From a checkpoint of a small audio frame classifier.
Training: soap at rate 0.0028, 12700 steps, batches of 64, held-out accuracy 97%.
Data: 26041 training examples, 31.2 epochs.
Rows from block 11 of a small audio frame classifier, named by matrix and row number. Rows with one number belong to one channel. Each number is 200 + 40 x the weight over its row's rms, rounded and kept within 0 to 999. All counts start at 0. After the name is the row's rms in percent of the matrix's.
After each channel's rows are labels from the 100 clips, of 14976, where the channel reaches its highest value: "top examples" is what is common among them; "loudest band" is the band of the loudest frequency at the time of the peak. Only what is clearly more common there than usual is listed. The data: Morse code for random letters and digits, with fading, noise and interfering tones.
# convs0: first width-11 conv (model.blocks.11.convs.0.weight, 192x192x11, each kernel summed), inputs 96-191
# convs1: second width-11 conv (model.blocks.11.convs.1.weight, 192x192x11, transposed, each kernel summed), outputs 96-191

convs0.117,104,254,188,195,132,250,135,192,198,152,168,268,219,219,245,218,173,200,165,194,176,166,127,228,200,243,303,122,214,236,207,216,204,152,245,200,215,172,178,168,191,251,268,177,226,202,194,204,254,138,187,240,303,267,226,261,193,225,199,161,181,176,237,270,182,261,196,135,171,178,204,210,126,172,171,205,160,195,148,205,170,161,201,202,269,192,168,202,202,174,232,71,221,164,234,206,88
convs1.117,097,225,231,212,250,229,261,152,137,201,213,189,285,207,180,180,222,185,149,139,238,180,232,229,201,128,207,211,153,244,219,151,240,204,193,167,250,163,176,150,235,268,173,159,169,265,122,215,159,165,106,207,361,215,168,193,251,189,230,205,227,218,137,256,223,200,196,161,178,227,205,148,167,228,115,195,193,156,210,249,214,194,188,294,174,245,208,265,243,216,164,178,157,169,199,199,165
top examples: speed: fast; the character "u"; the character "3"
loudest band: 500 to 1000 Hz

convs0.160,091,258,187,226,165,183,158,227,183,158,177,205,171,151,169,199,171,210,172,204,240,236,138,205,192,232,234,190,198,142,180,197,193,155,190,210,161,167,184,185,208,196,202,210,181,199,140,163,329,265,168,190,215,215,274,173,174,72,225,172,185,114,173,229,222,178,136,281,201,253,181,155,125,176,154,189,197,190,171,186,239,287,210,176,224,184,158,214,199,205,197,244,246,259,282,225,211
convs1.160,106,269,203,279,182,206,266,189,294,217,194,236,216,237,172,163,142,181,221,264,202,195,227,208,227,221,231,154,154,177,123,204,221,235,117,207,118,218,261,109,276,165,173,240,171,201,228,185,184,237,185,181,156,167,200,199,169,204,221,238,126,251,202,149,226,172,124,211,226,203,197,204,273,169,159,205,204,190,258,225,238,263,270,172,191,150,173,174,251,229,118,175,123,198,175,212,199
top examples: the character "l"; reverberation
loudest band: 500 to 1000 Hz

convs0.22,090,266,147,277,151,158,224,154,264,199,224,226,163,147,202,179,144,178,203,216,212,140,200,166,268,185,213,184,220,150,127,263,163,182,276,241,231,160,270,277,272,164,194,239,185,178,275,144,233,190,188,267,182,169,212,231,256,222,189,141,156,196,275,217,177,153,219,220,229,182,243,105,214,202,273,203,266,170,127,190,179,155,191,174,264,208,189,188,200,179,126,161,270,214,124,288,190
convs1.22,094,157,209,119,209,244,261,194,190,198,201,259,202,254,275,205,148,210,259,198,205,212,195,184,212,227,256,211,320,177,292,249,230,195,162,255,264,165,229,204,170,207,156,280,235,282,243,176,185,211,160,157,216,177,213,142,184,208,188,233,115,209,200,218,246,226,227,178,256,232,165,172,261,180,248,246,192,232,179,216,227,213,190,260,146,177,237,267,235,174,194,180,162,157,183,221,216
top examples: the character "3"; speed: medium; reverberation
loudest band: 500 to 1000 Hz

convs0.149,108,240,167,211,144,180,184,196,214,250,144,133,205,207,206,158,211,278,291,143,202,221,164,130,127,154,211,182,203,207,187,240,159,183,241,186,206,153,227,189,218,193,210,219,154,182,175,52,187,160,143,192,184,168,222,215,196,187,199,113,141,152,307,196,241,199,188,185,189,199,209,233,173,110,110,169,122,212,195,217,241,152,167,243,193,289,194,141,213,163,154,250,242,224,139,157,163
convs1.149,101,199,208,166,208,200,257,118,161,199,167,171,166,208,257,195,164,176,214,130,131,250,243,244,157,194,167,203,136,203,196,168,182,204,166,212,146,212,175,171,200,161,177,158,157,227,133,79,128,237,193,208,263,215,204,154,171,165,196,191,194,182,245,184,257,169,163,236,208,261,242,193,175,181,112,210,190,162,185,255,236,170,145,171,211,141,168,216,238,236,215,176,252,239,183,201,197
top examples: speed: fast; reverberation; the character "b"; the character "7"
loudest band: 500 to 1000 Hz

convs0.132,097,154,204,125,200,200,208,234,156,138,191,244,131,177,140,160,127,126,224,157,202,173,221,193,151,168,183,206,215,157,179,191,185,161,193,247,235,180,180,157,169,150,226,262,215,105,145,195,237,228,186,223,195,255,222,224,110,136,227,190,209,194,174,283,176,208,253,197,175,229,253,143,162,208,205,139,152,235,206,195,231,244,164,273,179,213,194,167,223,198,152,208,175,201,272,204,193
convs1.132,104,187,200,145,108,201,320,194,263,240,222,246,224,211,260,182,146,191,151,189,226,131,206,148,131,167,197,195,192,211,206,286,145,185,142,230,229,181,186,172,181,137,243,212,158,252,284,154,151,168,207,208,187,180,193,175,140,210,181,232,209,224,185,197,232,197,233,166,227,189,239,226,179,141,230,218,197,158,221,167,216,251,256,237,191,286,177,178,192,165,153,170,175,168,266,126,151
top examples: the character "n"; reverberation
loudest band: 500 to 1000 Hz

convs0.7,091,216,206,120,282,159,245,220,191,171,177,108,197,213,212,302,204,190,147,159,188,212,236,186,207,188,212,187,186,189,213,194,191,207,165,193,208,231,160,139,201,196,194,185,169,264,194,233,211,143,137,178,252,207,139,178,142,218,139,215,193,201,172,133,183,193,117,171,202,300,239,217,197,202,198,230,162,178,249,209,288,206,146,204,211,170,201,227,179,224,232,229,192,193,169,236,201
convs1.7,093,168,194,238,168,211,259,171,216,160,233,249,165,205,175,187,229,173,163,191,154,176,176,176,206,196,192,224,178,230,135,210,199,164,177,147,188,266,195,186,146,223,162,138,236,159,153,193,96,213,154,197,117,177,109,230,231,206,203,178,181,173,175,171,190,108,186,156,190,182,200,185,142,233,126,191,278,132,210,228,186,204,158,117,255,92,148,247,205,223,160,219,290,199,168,175,217
top examples: speed: fast; reverberation; the character "9"
loudest band: 500 to 1000 Hz

convs0.146,107,167,237,170,253,198,220,220,232,139,191,135,152,166,214,223,160,128,215,244,194,196,213,195,222,193,190,234,134,220,263,330,222,255,190,229,187,205,236,151,223,254,227,165,150,138,153,153,229,230,140,212,144,177,171,237,210,162,247,139,150,159,231,124,182,252,195,207,173,195,225,185,149,223,198,210,212,171,215,183,148,198,269,193,239,162,165,241,228,171,220,162,230,179,240,270,225
convs1.146,103,177,210,168,219,131,120,235,146,203,182,67,273,190,170,181,193,179,203,219,221,226,159,181,199,273,193,260,257,203,182,234,189,196,106,205,156,189,186,221,196,226,185,267,193,249,176,281,253,174,182,196,192,187,173,225,178,196,281,221,208,207,187,209,170,268,272,176,232,210,142,178,159,249,212,206,170,226,205,277,155,177,280,196,140,160,161,207,258,284,217,205,193,275,226,246,223
top examples: speed: fast; the character "q"; reverberation
loudest band: 500 to 1000 Hz